{"arch": "crnn", "model": "sound classifier", "dataset": "chords played on synthesised instruments", "train_examples": 52083, "n_mels": 64, "hop_length": 160, "input": "log_mel", "spec_augment": false, "win_length": 400, "targets": ["root", "quality", "inversion", "instrument", "playing"], "num_classes": [12, 12, 3, 12, 4], "norm": "groupnorm", "activation": "gelu", "weight_standardization": false, "channel_attention": "se", "depths": [1, 1, 1], "kernel_size": 5, "stem": "single", "widths": [192, 192, 192], "rnn_width": 256, "rnn": "lstm", "bidirectional": false, "rnn_residual": true, "rnn_layers": 5, "mixing": "cutmix", "label_smoothing": 0.1, "loss": "cross_entropy", "optimizer": "muon", "muon_scale": "original", "lr": 0.034, "momentum": 0.95, "nesterov": true, "orthogonalizer": "newton_schulz_5", "adamw_lr_other_params": 0.0021, "grad_clip": 5.0, "cautious_weight_decay": true, "steps": 5100, "batch_size": 256, "epochs": 25.1, "lr_schedule": "step", "warmup_steps": 150, "weight_decay": 0.02, "adamw_weight_decay_other_params": 0.05}
Rows from block 4, named by matrix and row number. Each number is 200 + 30 x the weight over its row's rms, rounded and kept within 0 to 999. All counts start at 0. After the name is the row's rms in percent of the matrix's.
# weight_ih_l0: LSTM input weights (gates i, f, g, o stacked) (model.rnn.1.rnn.weight_ih_l0, 1024x256), inputs 192-255
weight_ih_l0.399,098,163,187,196,211,250,220,165,210,235,213,148,195,191,282,226,260,236,232,186,224,157,195,201,194,166,211,159,173,231,194,215,173,227,166,165,209,231,205,158,194,188,185,265,228,218,253,206,196,184,215,271,206,172,217,213,241,223,220,177,220,219,250,193,164
weight_ih_l0.400,097,179,185,205,205,228,166,231,193,190,207,194,240,214,194,186,197,201,211,220,161,230,205,230,205,190,256,188,207,215,209,198,170,167,222,234,214,202,222,161,161,201,179,173,168,160,166,188,182,195,236,182,160,253,276,225,197,218,204,194,190,220,224,217,171
weight_ih_l0.401,102,203,189,172,212,174,205,196,220,206,201,212,213,160,194,199,193,255,166,192,182,266,148,200,253,193,199,208,176,216,216,176,174,204,179,194,186,253,185,180,228,192,226,221,209,207,183,209,147,241,190,246,204,210,181,201,262,147,243,243,187,175,207,201,241
weight_ih_l0.402,106,215,225,204,215,191,212,209,183,193,182,172,213,167,221,212,248,241,288,225,190,239,206,220,236,179,174,173,197,224,205,207,255,234,124,197,224,219,214,151,207,221,218,231,165,236,191,211,209,227,153,210,177,224,194,200,217,254,199,234,183,208,195,163,192
weight_ih_l0.403,103,156,162,262,167,218,181,188,156,195,191,216,187,165,162,207,184,253,141,151,147,179,204,248,166,255,223,195,150,202,172,244,235,199,208,146,214,206,199,210,172,206,237,179,160,223,136,200,194,286,203,201,196,193,233,169,198,230,225,215,242,202,213,239,207
weight_ih_l0.404,096,166,241,191,199,236,180,237,231,210,178,207,198,240,193,196,222,237,218,196,215,168,115,180,194,210,249,154,217,157,205,243,200,203,152,175,198,199,201,196,181,169,209,270,250,198,202,214,211,258,200,231,191,212,180,189,177,215,214,216,202,201,181,134,214
weight_ih_l0.405,091,233,222,277,229,176,215,106,191,162,214,192,187,220,190,144,263,154,205,200,173,265,180,225,275,219,184,178,219,203,175,227,123,228,211,216,191,223,223,183,205,205,235,186,186,219,163,166,204,232,200,235,193,202,255,185,215,178,230,191,191,203,175,201,199
weight_ih_l0.406,101,212,185,181,213,137,235,176,216,154,195,201,217,188,136,203,202,205,211,184,220,191,204,144,188,154,222,211,209,168,210,262,172,234,217,189,235,185,248,238,213,208,244,224,214,205,235,225,179,171,151,212,172,174,145,217,173,193,169,211,192,211,198,182,200
weight_ih_l0.407,101,200,215,189,219,191,215,215,220,179,198,207,220,208,130,173,204,225,244,196,170,194,248,190,162,157,225,227,143,255,160,193,202,257,200,227,152,159,200,151,222,234,214,229,223,254,221,148,191,223,204,239,210,217,179,175,221,200,152,250,202,171,249,170,231
weight_ih_l0.408,104,122,181,201,246,203,242,199,198,182,173,161,189,136,177,192,239,212,221,167,240,170,204,179,226,167,175,172,234,152,174,211,220,175,219,207,194,193,233,170,216,230,210,135,170,190,262,236,237,174,217,238,190,244,206,196,168,195,190,263,181,236,211,174,211
weight_ih_l0.409,104,162,195,221,224,131,211,172,211,222,200,174,227,140,176,185,141,202,173,208,183,211,213,242,190,184,204,248,189,194,189,219,212,207,181,197,249,221,199,178,189,235,179,171,232,198,217,168,184,171,249,214,183,152,224,196,216,166,171,234,199,181,188,210,139
weight_ih_l0.410,096,187,222,210,235,164,191,181,241,175,246,262,210,239,230,133,133,161,232,145,199,153,212,216,171,164,190,206,194,218,206,228,212,107,222,142,206,205,223,176,234,188,188,177,263,231,208,192,203,165,204,256,214,209,176,174,205,195,211,270,197,225,240,189,185
weight_ih_l0.411,100,181,227,152,181,201,233,228,203,196,185,190,191,184,196,211,185,217,231,226,191,233,199,184,224,171,261,187,179,196,233,179,186,168,183,185,208,252,179,216,152,249,230,241,136,187,176,178,188,190,177,215,145,204,245,220,173,215,262,230,199,193,188,192,251
weight_ih_l0.412,105,224,167,199,187,175,170,203,187,190,231,182,219,222,266,137,241,221,201,239,177,137,204,194,192,154,241,168,206,144,253,253,170,177,209,200,236,208,167,182,144,202,183,235,180,184,196,184,221,192,186,171,222,168,136,231,225,158,224,220,153,213,205,218,213
weight_ih_l0.413,103,173,192,247,225,147,168,154,203,164,262,212,231,187,181,172,184,226,136,266,209,180,174,204,179,216,219,240,187,205,177,257,212,175,187,225,162,204,175,216,176,228,179,223,217,229,223,214,221,169,186,246,215,170,191,195,196,153,190,215,252,229,247,174,179
weight_ih_l0.414,093,153,225,216,248,180,190,213,232,235,165,155,211,210,158,221,220,178,209,246,193,181,197,184,157,212,197,199,219,207,166,226,197,177,195,185,190,200,177,184,244,255,256,215,198,180,185,168,237,213,232,226,193,241,275,217,194,184,174,226,147,255,219,201,239
weight_ih_l0.415,093,233,247,246,217,196,172,161,145,210,190,206,181,192,214,191,137,271,233,207,177,153,191,142,203,197,158,209,164,173,205,246,184,206,225,189,202,243,157,182,181,216,167,212,199,265,196,181,261,208,264,225,208,168,185,198,248,207,266,218,189,238,213,140,203
weight_ih_l0.416,098,242,176,206,198,164,215,147,219,193,177,213,230,216,182,250,194,205,281,228,211,219,219,202,166,190,179,180,176,167,219,213,185,243,145,277,162,244,233,196,241,226,174,218,190,164,211,184,157,215,187,209,226,194,192,212,196,245,200,205,194,219,184,149,240
weight_ih_l0.417,095,234,151,132,175,185,215,188,174,216,145,191,145,181,223,189,233,174,222,191,148,217,191,191,132,190,213,220,157,203,167,191,202,204,202,170,185,224,185,208,178,185,181,148,220,236,205,207,232,212,175,234,204,134,203,232,180,187,202,170,222,193,187,225,225
weight_ih_l0.418,099,170,249,128,224,201,193,217,172,219,174,195,224,218,199,186,233,237,213,247,215,180,186,241,198,207,219,218,205,199,209,230,219,176,201,218,259,198,184,216,220,179,228,255,159,228,257,186,182,216,160,207,228,215,194,202,254,168,242,161,220,237,142,171,146
weight_ih_l0.419,100,117,219,256,240,220,159,220,219,162,192,239,227,199,158,170,166,239,196,210,159,164,238,166,151,221,197,221,167,166,244,183,189,184,170,212,169,230,222,214,202,248,188,201,167,214,200,189,217,188,266,199,247,210,198,188,220,173,237,217,204,164,157,209,211
weight_ih_l0.420,105,200,213,221,225,183,205,220,182,182,180,182,301,245,247,254,219,195,224,189,183,232,118,171,158,201,192,225,210,187,174,245,218,199,169,224,202,190,151,186,190,203,169,229,236,118,193,165,216,134,192,233,200,166,246,206,192,172,187,231,209,187,189,171,241
weight_ih_l0.421,106,244,150,205,212,173,252,238,204,223,204,191,173,206,166,165,211,222,216,246,204,219,206,123,205,190,231,230,230,187,121,223,192,197,221,236,202,264,244,205,154,228,213,169,165,212,171,214,240,201,187,220,163,253,240,182,173,211,203,158,169,238,201,177,228
weight_ih_l0.422,105,180,185,153,221,192,217,278,170,217,179,219,170,215,214,222,136,230,209,189,147,177,241,182,238,189,190,180,200,145,112,144,236,194,160,194,196,193,221,194,195,163,202,245,223,220,202,175,145,173,205,232,175,232,193,236,239,188,243,210,242,225,223,239,178
weight_ih_l0.423,097,208,191,212,124,161,281,236,198,212,195,189,227,176,205,210,218,212,230,225,237,197,260,208,181,205,180,245,209,210,222,221,223,223,205,168,187,171,171,198,215,188,228,229,177,220,211,137,167,205,197,225,179,213,168,198,201,204,194,243,213,204,203,196,241
weight_ih_l0.424,087,209,247,185,259,208,208,185,138,258,220,186,235,237,139,135,232,192,185,174,229,231,199,166,235,188,183,186,185,219,291,183,194,177,242,220,199,201,202,209,189,204,196,233,195,181,211,198,172,218,193,236,256,234,263,194,183,180,144,180,196,167,202,167,196
weight_ih_l0.425,102,138,162,216,212,211,188,191,224,127,169,215,208,166,174,164,211,161,202,169,218,165,206,225,165,218,229,193,227,199,176,220,171,264,251,189,228,167,144,230,175,164,195,209,201,237,231,217,183,192,189,177,226,195,204,180,232,247,221,199,158,220,229,143,179
weight_ih_l0.426,099,201,224,233,218,225,214,178,184,216,219,182,186,159,172,199,227,218,190,179,165,130,177,227,185,251,221,234,174,194,239,206,197,188,221,188,213,169,211,151,185,197,259,209,227,213,201,188,201,145,186,193,237,258,251,173,199,231,270,228,141,207,161,176,199
weight_ih_l0.427,095,213,208,212,199,242,207,185,193,221,192,145,215,190,145,185,164,212,189,179,214,175,224,197,158,265,158,201,247,241,220,141,174,163,133,207,199,215,211,264,229,194,187,207,258,165,199,212,253,194,227,164,210,174,242,272,212,179,189,225,206,198,235,223,247
weight_ih_l0.428,103,212,240,210,244,256,198,155,179,176,242,186,209,213,190,191,199,162,263,209,165,204,186,221,180,208,199,247,223,190,197,272,218,204,198,192,223,253,179,201,251,175,194,183,212,237,219,192,189,250,113,193,210,202,200,182,150,251,158,218,193,191,209,181,151
weight_ih_l0.429,102,200,157,211,224,139,217,191,233,230,185,175,226,237,212,233,174,211,201,205,213,207,191,173,199,168,204,201,226,184,212,217,155,207,237,172,180,259,218,217,131,220,214,309,264,210,214,178,190,267,178,170,233,183,216,183,181,184,225,171,198,191,145,212,188
weight_ih_l0.430,091,217,210,181,218,212,219,178,190,186,185,197,208,194,260,161,142,229,239,179,164,179,232,258,185,193,139,156,228,195,263,196,185,151,169,214,204,226,160,239,160,219,179,185,181,218,176,222,300,244,176,149,177,180,217,198,284,246,215,240,202,233,181,152,261
weight_ih_l0.431,102,191,247,134,158,144,185,224,195,179,112,196,217,210,195,185,202,168,174,149,238,229,194,233,210,197,168,162,195,209,192,200,173,196,226,237,229,220,215,204,227,205,207,187,217,167,186,184,197,214,189,224,202,205,239,201,199,216,219,203,189,183,243,159,230
weight_ih_l0.432,098,209,243,191,206,208,242,244,217,209,198,177,181,199,227,199,176,241,171,212,183,173,191,239,192,218,227,140,242,194,189,188,208,201,213,188,225,240,178,178,163,172,205,146,237,191,163,171,164,164,201,190,203,191,183,227,156,211,219,179,185,197,209,198,172
weight_ih_l0.433,093,181,252,215,219,155,176,213,179,149,146,194,247,170,202,166,167,176,162,145,195,195,195,207,177,206,180,217,259,229,212,178,240,185,170,234,255,247,200,220,206,160,184,218,186,258,216,179,253,168,182,205,187,217,212,194,248,161,155,208,263,187,228,214,224
weight_ih_l0.434,099,228,210,176,156,212,232,191,166,213,146,207,215,207,193,198,178,177,167,175,176,213,239,161,195,185,170,161,167,180,246,205,213,210,192,227,214,203,264,200,187,207,180,196,195,222,187,156,236,177,219,212,127,231,153,257,165,197,196,259,195,204,253,234,209
weight_ih_l0.435,101,231,241,237,254,179,168,266,190,183,189,145,207,214,205,186,182,176,250,201,159,204,171,184,216,199,205,204,220,178,222,258,185,154,142,157,188,211,225,201,194,186,192,239,171,203,219,185,172,155,237,225,161,148,208,237,203,207,164,213,182,189,204,185,185
weight_ih_l0.436,104,229,253,192,114,280,228,181,189,201,163,239,199,200,217,213,207,178,174,187,209,233,224,186,139,190,161,219,179,202,173,206,246,199,182,232,193,249,197,212,182,201,175,207,185,196,225,247,264,179,231,192,228,218,239,155,219,194,188,171,210,229,154,183,191
weight_ih_l0.437,101,253,216,248,235,140,209,239,174,211,189,195,200,241,212,230,218,215,174,212,194,213,164,199,134,230,196,192,175,210,176,193,213,218,213,247,222,198,177,199,237,168,191,205,168,217,248,193,220,220,167,178,223,210,205,186,252,219,176,193,232,192,195,208,179
weight_ih_l0.438,097,220,147,206,147,149,202,225,275,192,156,207,231,181,197,268,252,157,204,171,207,214,215,186,233,201,175,186,184,191,235,216,213,198,216,193,183,235,224,167,208,143,171,221,163,194,168,233,189,250,242,204,266,251,160,221,206,209,218,203,208,187,229,223,203
weight_ih_l0.439,099,156,234,208,240,189,218,246,217,223,190,170,157,217,184,168,185,156,207,187,184,204,193,167,205,224,175,228,232,220,214,228,106,193,230,185,211,227,211,173,164,212,221,212,249,207,136,140,190,117,184,200,165,200,182,199,224,209,180,176,195,228,209,179,192
weight_ih_l0.440,096,199,181,174,186,215,190,212,191,174,163,187,231,265,220,173,203,204,189,186,194,203,199,199,186,172,244,216,156,230,210,190,172,191,218,278,173,198,193,254,199,163,131,196,215,223,229,202,229,187,165,200,174,197,261,162,210,149,264,247,191,211,228,196,206
weight_ih_l0.441,117,189,239,210,176,231,241,209,206,211,193,241,237,188,163,214,200,174,185,232,196,207,198,177,197,218,247,117,203,204,193,230,203,157,215,267,223,220,219,252,191,146,208,243,204,198,203,231,291,212,234,191,185,152,167,209,151,204,127,220,223,217,185,191,169
weight_ih_l0.442,099,194,174,171,188,202,202,163,164,188,194,181,174,200,257,199,184,202,220,197,238,200,203,176,170,226,195,201,192,208,146,200,208,161,158,168,179,196,182,219,234,219,183,152,204,237,219,173,167,183,250,200,181,163,187,183,212,196,197,204,232,180,234,235,254
weight_ih_l0.443,106,209,164,195,222,130,209,187,133,157,173,221,196,172,225,244,176,178,163,212,141,233,193,241,214,213,150,185,228,229,205,198,170,187,159,200,123,154,216,201,227,157,192,207,265,163,218,258,220,191,159,235,217,165,216,221,180,180,199,208,206,208,204,195,222
weight_ih_l0.444,104,210,171,184,188,201,160,201,230,165,182,146,161,235,200,177,159,231,131,201,188,206,238,212,181,167,156,224,155,173,205,234,174,244,159,197,177,162,189,198,189,188,205,211,219,154,209,201,177,154,196,134,167,224,217,254,259,168,211,231,172,191,194,238,218
weight_ih_l0.445,098,223,191,189,172,181,192,207,237,218,227,197,187,186,193,189,168,213,203,208,154,164,194,193,146,142,174,186,209,193,185,198,246,176,240,224,233,184,222,231,189,170,203,222,169,266,153,201,167,233,194,195,216,115,211,145,177,185,251,213,173,187,221,161,214
weight_ih_l0.446,106,204,236,173,154,203,224,164,223,201,204,232,143,177,274,206,206,198,199,171,187,170,175,120,197,197,166,217,186,212,187,159,213,171,193,150,213,234,243,204,240,230,202,200,178,212,216,169,225,180,186,223,198,216,160,191,209,197,215,171,221,156,153,205,195
weight_ih_l0.447,099,230,237,237,163,157,190,206,186,209,153,184,207,202,210,213,215,188,173,215,206,153,212,228,183,148,209,241,193,210,197,280,174,182,205,123,200,186,176,203,196,242,183,224,217,246,208,195,189,199,201,204,244,224,174,220,168,229,194,179,235,201,155,243,205
weight_ih_l0.448,102,196,243,126,208,185,191,201,248,144,190,185,201,193,270,208,221,165,207,165,135,197,159,201,237,189,210,198,141,147,149,183,278,191,191,163,223,236,199,160,189,192,242,156,191,251,200,205,194,204,230,167,206,219,226,183,260,149,252,209,216,190,181,243,188
weight_ih_l0.449,100,155,226,176,196,161,213,201,176,192,211,195,189,187,189,198,167,177,159,192,216,205,185,203,185,194,211,195,178,149,233,195,227,237,177,212,199,184,192,227,212,165,234,208,200,233,213,201,200,272,192,226,154,213,229,182,179,205,122,210,256,155,172,195,187
weight_ih_l0.450,100,178,176,204,243,235,203,201,204,192,219,174,196,278,209,202,190,210,181,211,227,201,245,153,169,176,210,145,187,202,159,156,176,194,183,182,184,238,231,180,161,178,187,166,221,191,256,228,223,208,163,199,200,210,222,171,175,224,182,228,260,198,158,214,157
weight_ih_l0.451,099,188,187,180,222,217,216,219,175,205,173,237,210,225,174,186,221,227,223,119,201,180,216,207,215,158,206,160,209,210,172,162,171,169,186,223,165,179,209,214,218,205,215,166,171,237,161,201,256,152,153,190,143,140,233,195,192,236,182,135,221,214,259,200,181
weight_ih_l0.452,108,195,204,206,207,196,216,216,194,147,164,198,169,215,132,197,165,159,186,215,215,248,201,235,161,185,204,169,212,232,205,170,185,218,159,175,204,185,163,107,224,187,187,214,233,267,229,167,220,195,230,185,240,184,189,180,200,170,168,239,195,196,205,215,199
weight_ih_l0.453,105,174,224,261,198,205,231,147,165,203,178,149,196,242,232,242,181,197,195,244,217,193,188,211,184,238,198,169,203,143,160,181,224,166,203,245,189,185,276,224,172,154,189,220,210,274,196,285,152,216,177,227,187,212,197,271,148,195,232,229,169,215,197,195,216
weight_ih_l0.454,099,188,192,175,163,239,249,146,177,132,175,189,157,211,214,154,236,209,180,210,195,173,192,191,169,212,224,195,265,200,205,153,234,182,190,213,213,213,155,149,188,205,203,229,216,242,230,179,218,227,192,214,184,228,184,208,202,211,246,184,131,264,212,191,178
weight_ih_l0.455,096,224,274,175,183,174,194,210,216,246,233,241,223,187,200,212,191,166,198,233,145,111,194,242,168,183,161,207,184,202,183,231,183,256,147,192,201,270,161,272,237,188,190,248,172,203,216,187,190,162,211,222,176,208,188,189,206,141,164,212,224,212,180,215,186
weight_ih_l0.456,090,203,234,146,188,176,229,202,248,208,211,198,225,135,188,178,154,203,191,177,187,163,195,198,163,216,230,174,175,203,153,204,223,191,179,182,157,202,208,119,188,217,159,273,249,212,157,186,221,242,189,178,219,202,259,206,204,205,220,196,187,191,218,173,180
weight_ih_l0.457,099,213,211,216,249,200,217,203,209,174,219,211,181,175,177,235,191,182,196,296,214,187,196,183,216,163,195,186,185,204,205,229,286,148,205,207,196,224,232,165,205,202,233,197,198,196,239,163,225,222,197,213,212,216,138,151,199,190,223,244,95,250,201,145,176
weight_ih_l0.458,101,228,218,131,234,194,242,211,167,221,173,182,209,247,218,193,213,220,200,234,213,165,225,246,220,144,234,237,212,198,170,177,221,191,206,144,189,220,126,160,226,233,200,222,192,195,152,195,247,264,211,228,193,166,195,199,179,187,210,163,149,220,217,209,186
weight_ih_l0.459,101,176,194,222,192,193,218,243,183,275,168,171,208,236,186,260,165,118,176,191,232,193,183,178,209,187,221,225,205,216,189,255,176,223,248,237,210,232,207,240,201,195,203,189,186,207,198,224,197,144,260,216,207,222,211,183,195,204,238,229,233,192,149,220,207
weight_ih_l0.460,097,238,194,197,200,186,263,211,186,201,276,182,242,220,163,188,227,225,192,222,185,213,138,244,239,164,176,251,168,237,195,190,255,243,199,220,204,224,181,211,152,213,227,157,199,215,216,167,231,202,181,202,224,188,243,176,221,165,262,213,163,202,205,192,183
weight_ih_l0.461,099,200,246,216,234,196,213,261,155,209,171,211,195,217,154,222,183,252,190,251,224,181,198,177,206,178,197,202,176,175,174,168,119,157,195,184,167,219,191,185,184,191,176,199,205,207,238,179,243,184,212,195,217,220,200,254,160,212,174,183,217,213,192,253,208
weight_ih_l0.462,099,251,160,221,182,214,174,201,212,172,176,148,237,191,218,182,164,205,185,225,220,226,174,222,254,222,179,220,184,224,200,211,239,173,166,208,160,251,216,230,212,210,221,241,179,220,156,205,171,190,155,199,214,157,144,199,203,234,224,206,192,171,250,149,223
weight_ih_l0.463,099,188,208,167,192,185,156,230,158,217,222,230,178,159,200,234,200,190,246,229,225,220,241,211,189,192,186,215,171,149,153,197,166,217,199,199,200,247,214,223,166,231,235,170,225,219,143,209,163,187,162,241,235,195,233,216,225,179,201,226,226,196,178,178,210
weight_ih_l0.464,096,190,185,163,239,179,219,217,236,219,175,216,138,213,177,234,155,220,234,176,226,209,175,183,193,217,181,219,209,209,177,172,191,214,172,267,192,242,155,183,202,214,187,209,211,197,197,193,202,195,252,244,170,186,166,217,182,199,143,157,170,257,171,199,248
weight_ih_l0.465,104,210,157,236,242,219,177,252,213,224,228,244,217,199,224,201,224,182,166,198,205,196,196,170,159,202,136,178,235,223,190,207,220,251,208,201,176,166,236,169,174,145,229,205,167,204,198,148,172,244,229,139,173,207,229,201,217,163,165,164,229,206,168,240,192
weight_ih_l0.466,094,201,180,132,175,217,189,164,204,229,242,206,200,154,124,194,219,237,193,203,212,212,184,169,188,201,234,187,196,165,233,225,226,194,217,253,182,167,175,216,197,189,161,158,202,208,223,198,182,222,192,203,215,242,216,191,172,208,146,155,223,214,200,166,151
weight_ih_l0.467,108,136,159,188,222,182,257,242,229,175,138,209,211,205,178,197,194,241,159,148,227,203,188,211,227,217,218,225,196,216,197,223,244,255,232,203,216,177,169,185,218,193,207,180,211,193,206,181,272,286,216,188,210,181,251,233,187,153,240,233,183,176,206,225,235
weight_ih_l0.468,094,135,176,273,202,198,219,232,191,193,132,230,178,225,202,174,175,221,197,264,188,158,230,172,222,224,183,129,226,204,188,244,233,161,240,228,190,243,168,220,181,200,188,232,183,198,133,164,175,221,213,211,158,263,253,160,238,122,227,245,175,240,229,157,229
weight_ih_l0.469,101,183,189,191,166,212,248,255,191,239,209,218,239,190,198,214,219,186,244,176,233,242,231,186,154,204,231,234,202,144,218,224,187,246,170,200,134,270,215,177,245,186,183,247,188,116,211,209,188,228,246,193,152,215,189,234,164,224,158,183,204,245,211,134,219
weight_ih_l0.470,101,249,212,148,183,202,189,210,214,184,181,190,185,193,189,197,238,201,197,157,223,189,125,215,164,229,151,188,182,215,175,175,173,145,201,175,201,206,163,218,220,128,286,216,181,191,248,162,173,197,174,246,204,243,199,168,246,211,222,204,237,234,198,233,199
weight_ih_l0.471,100,180,222,182,180,152,212,233,229,186,196,120,191,218,209,190,151,196,190,186,184,181,178,156,224,212,212,186,191,207,212,250,209,196,167,182,251,203,183,232,203,167,244,253,201,207,205,228,211,189,209,180,135,208,194,179,217,241,212,229,211,187,229,215,233
weight_ih_l0.472,099,252,186,254,207,176,185,227,193,225,213,211,236,199,239,213,194,206,172,196,260,190,186,190,210,239,235,211,175,228,180,190,189,207,206,222,220,132,161,187,204,307,246,237,174,220,186,218,182,217,196,172,184,230,164,198,168,231,221,229,247,148,197,208,173
weight_ih_l0.473,100,190,245,234,203,206,210,148,209,157,216,111,177,222,171,223,191,274,214,214,155,172,209,223,176,176,207,220,207,194,239,246,195,176,194,210,201,179,226,150,190,213,130,143,217,245,205,158,189,264,214,229,170,170,220,214,212,219,213,190,238,211,180,226,275
weight_ih_l0.474,102,204,208,172,185,238,250,220,164,227,197,140,180,186,217,167,165,237,250,227,189,216,260,223,220,243,207,174,226,196,198,235,144,193,196,207,200,164,227,181,201,168,214,203,196,164,216,211,173,168,200,173,168,208,258,207,165,263,181,176,88,196,198,175,206
weight_ih_l0.475,104,139,210,211,165,198,216,152,181,194,198,216,192,235,221,198,166,220,224,164,135,208,192,260,194,227,202,218,159,240,208,173,212,226,243,172,196,161,173,189,235,191,201,228,223,234,167,165,173,177,160,226,227,123,218,168,243,142,193,193,172,139,230,187,198
weight_ih_l0.476,105,210,192,170,216,149,214,205,221,172,208,165,219,148,190,217,203,171,180,182,245,243,200,169,165,188,188,214,234,176,199,169,168,162,228,200,173,210,194,158,188,236,228,201,207,208,237,165,214,197,188,225,198,219,182,151,182,168,184,249,209,216,261,214,243
weight_ih_l0.477,091,163,224,222,294,150,143,223,168,180,187,163,171,230,215,240,225,182,216,279,193,173,217,193,227,245,211,172,182,194,190,165,222,246,253,143,175,231,269,169,158,234,218,203,151,182,147,216,220,219,220,252,203,161,240,208,192,194,177,225,155,222,205,166,188
weight_ih_l0.478,100,190,242,292,199,171,199,169,186,183,242,218,206,220,162,156,161,159,224,220,176,188,231,210,185,151,209,203,232,233,156,147,253,212,250,217,170,171,197,189,278,184,203,197,214,178,215,206,204,210,242,205,206,190,185,200,255,209,201,226,200,166,214,178,155
weight_ih_l0.479,096,213,216,212,259,174,213,114,164,206,172,176,213,210,160,220,190,197,211,165,154,215,193,195,189,199,188,206,195,176,223,142,197,202,231,214,186,138,197,174,162,245,186,159,247,235,187,220,230,268,153,201,207,253,182,211,204,177,149,175,191,210,154,161,185
weight_ih_l0.480,100,260,109,178,187,208,223,230,207,219,198,198,171,221,213,162,198,190,226,170,222,191,228,222,248,236,197,183,245,215,216,231,201,252,206,212,214,189,209,176,212,216,171,219,180,218,174,225,212,228,115,196,238,211,196,206,185,203,179,200,192,157,187,223,191
weight_ih_l0.481,098,193,235,208,136,195,174,227,211,273,213,195,221,182,200,215,193,140,200,247,206,187,161,210,196,212,235,199,181,218,231,235,224,168,145,205,157,187,215,166,202,218,138,187,198,226,192,226,192,219,178,196,184,189,228,238,225,241,252,250,189,219,165,146,191
weight_ih_l0.482,107,206,211,232,237,230,188,159,197,175,211,229,209,198,204,209,118,182,227,181,215,191,214,180,167,205,212,204,200,188,169,237,194,209,175,228,151,184,208,167,228,196,194,212,219,227,230,135,246,246,190,194,209,118,203,182,160,156,211,260,190,221,196,213,188
weight_ih_l0.483,094,191,191,237,182,152,172,138,236,245,176,207,249,239,171,237,214,233,223,197,166,184,223,189,187,241,185,182,219,190,163,230,182,232,237,192,176,193,180,186,241,189,230,173,226,182,199,203,188,201,197,224,232,162,195,227,213,197,192,237,206,207,186,222,160
weight_ih_l0.484,101,231,215,163,187,198,184,222,223,167,239,253,189,172,201,157,191,213,212,302,247,181,202,187,202,181,142,213,187,188,199,201,123,175,193,219,177,189,254,157,212,153,198,222,217,195,188,210,213,214,230,176,244,202,211,200,189,128,193,179,204,200,205,141,212
weight_ih_l0.485,100,219,267,198,217,132,227,232,165,181,176,240,202,192,209,198,176,152,224,142,160,140,197,220,206,246,215,176,227,184,114,166,255,202,193,175,257,220,223,248,205,164,190,185,179,189,177,200,191,222,211,180,189,251,240,171,225,169,156,198,167,182,215,205,191
weight_ih_l0.486,107,189,211,234,219,201,168,224,203,180,224,274,243,199,240,221,227,176,203,166,182,171,184,220,191,224,157,183,220,203,192,151,177,150,201,217,198,199,233,203,187,206,225,262,231,197,209,178,182,234,135,173,236,201,203,221,208,207,198,150,232,144,222,153,216
weight_ih_l0.487,101,245,141,183,199,208,238,227,213,188,190,188,238,219,164,185,216,176,269,163,226,196,189,145,162,207,163,178,205,206,162,186,227,163,211,206,178,189,235,223,176,158,170,245,180,233,192,140,159,197,211,196,204,192,215,207,265,262,163,172,208,221,228,220,226
weight_ih_l0.488,105,198,254,195,179,222,168,248,144,208,213,209,226,197,161,228,245,188,215,237,194,215,201,213,207,187,172,221,221,229,239,193,205,227,223,207,155,226,185,196,190,245,232,214,203,276,176,219,262,192,238,209,172,213,229,216,176,163,212,232,202,214,171,196,163
weight_ih_l0.489,103,196,157,196,214,194,195,240,204,231,172,171,179,178,250,200,227,249,206,231,181,153,160,228,164,142,223,204,148,188,229,176,205,243,197,166,204,142,199,199,218,204,207,234,185,201,215,148,211,214,203,179,104,224,190,192,207,198,219,213,228,215,241,155,261
weight_ih_l0.490,105,232,205,222,210,192,238,199,185,264,237,180,215,226,132,179,251,203,212,209,152,186,204,196,193,207,202,229,200,101,198,223,192,222,237,176,204,229,239,194,124,237,181,204,198,196,226,189,214,160,202,156,210,189,226,180,215,187,144,191,186,197,214,207,214
weight_ih_l0.491,098,187,213,182,199,170,226,203,198,181,183,164,236,211,226,282,209,229,175,208,232,215,163,192,204,204,182,179,163,200,158,191,147,234,197,146,245,254,196,199,209,192,164,209,190,203,211,170,168,208,180,182,206,213,200,237,201,221,205,210,258,212,251,156,138
weight_ih_l0.492,102,234,255,134,196,173,239,215,202,215,210,252,161,121,147,224,260,241,189,188,234,153,245,171,211,151,208,228,201,157,243,204,176,182,167,176,193,244,223,234,157,200,185,185,225,205,159,211,183,192,195,176,212,216,179,192,238,203,218,194,249,194,190,208,151
weight_ih_l0.493,103,167,151,204,189,248,236,181,165,224,183,203,224,233,190,175,178,259,179,144,202,173,213,147,146,192,164,181,202,202,198,195,201,228,187,173,237,293,200,197,194,191,238,139,157,228,257,184,207,232,234,194,184,189,315,168,228,203,161,198,196,238,202,207,180
weight_ih_l0.494,110,160,189,198,181,213,227,214,196,211,220,186,250,186,156,159,157,221,186,183,234,199,163,178,161,215,175,219,199,212,222,270,179,198,208,208,215,195,176,214,209,159,206,214,190,184,223,223,197,163,178,233,218,282,235,226,202,201,237,165,152,182,228,176,285
weight_ih_l0.495,097,203,240,170,255,179,237,183,187,213,150,253,190,199,155,188,118,244,148,179,200,243,215,210,236,187,206,177,196,186,222,201,157,227,183,170,199,247,203,207,216,210,243,262,202,208,246,166,196,231,205,197,182,230,188,219,180,134,194,198,167,163,194,144,142
weight_ih_l0.496,098,188,206,197,194,126,249,239,205,168,158,171,235,202,154,184,201,210,234,240,169,223,233,258,232,212,185,181,211,176,164,205,204,241,242,223,174,133,216,188,206,226,183,177,192,208,226,221,198,181,162,226,168,233,255,219,210,183,156,151,274,215,189,210,158
weight_ih_l0.497,098,143,221,237,260,210,188,212,209,187,172,185,275,216,178,227,185,201,185,197,163,85,163,189,187,140,165,159,234,178,316,186,225,202,186,209,172,199,211,172,227,188,152,204,169,203,182,178,207,194,137,225,237,194,220,194,174,210,207,204,175,236,192,176,212
weight_ih_l0.498,114,177,221,209,203,202,203,181,255,244,203,196,183,233,122,173,238,181,182,217,193,186,197,193,189,208,237,216,193,196,203,141,182,168,191,171,209,249,243,182,186,202,234,253,193,200,187,164,182,224,189,231,193,246,146,185,208,213,203,212,215,194,256,163,246
weight_ih_l0.499,092,221,179,240,191,124,229,180,209,240,224,176,186,243,170,188,166,215,204,228,220,199,211,260,183,229,265,194,219,269,186,215,173,153,200,194,168,163,189,194,245,214,218,226,214,215,189,188,208,205,200,215,181,204,178,226,236,237,177,204,164,155,198,156,178
weight_ih_l0.500,098,184,190,227,230,190,197,170,231,183,234,196,227,186,194,191,215,263,230,227,170,191,215,205,228,195,179,217,233,193,182,186,199,234,184,193,178,234,187,214,213,213,191,216,169,189,201,191,194,231,174,150,172,239,194,206,212,261,233,229,173,174,199,238,186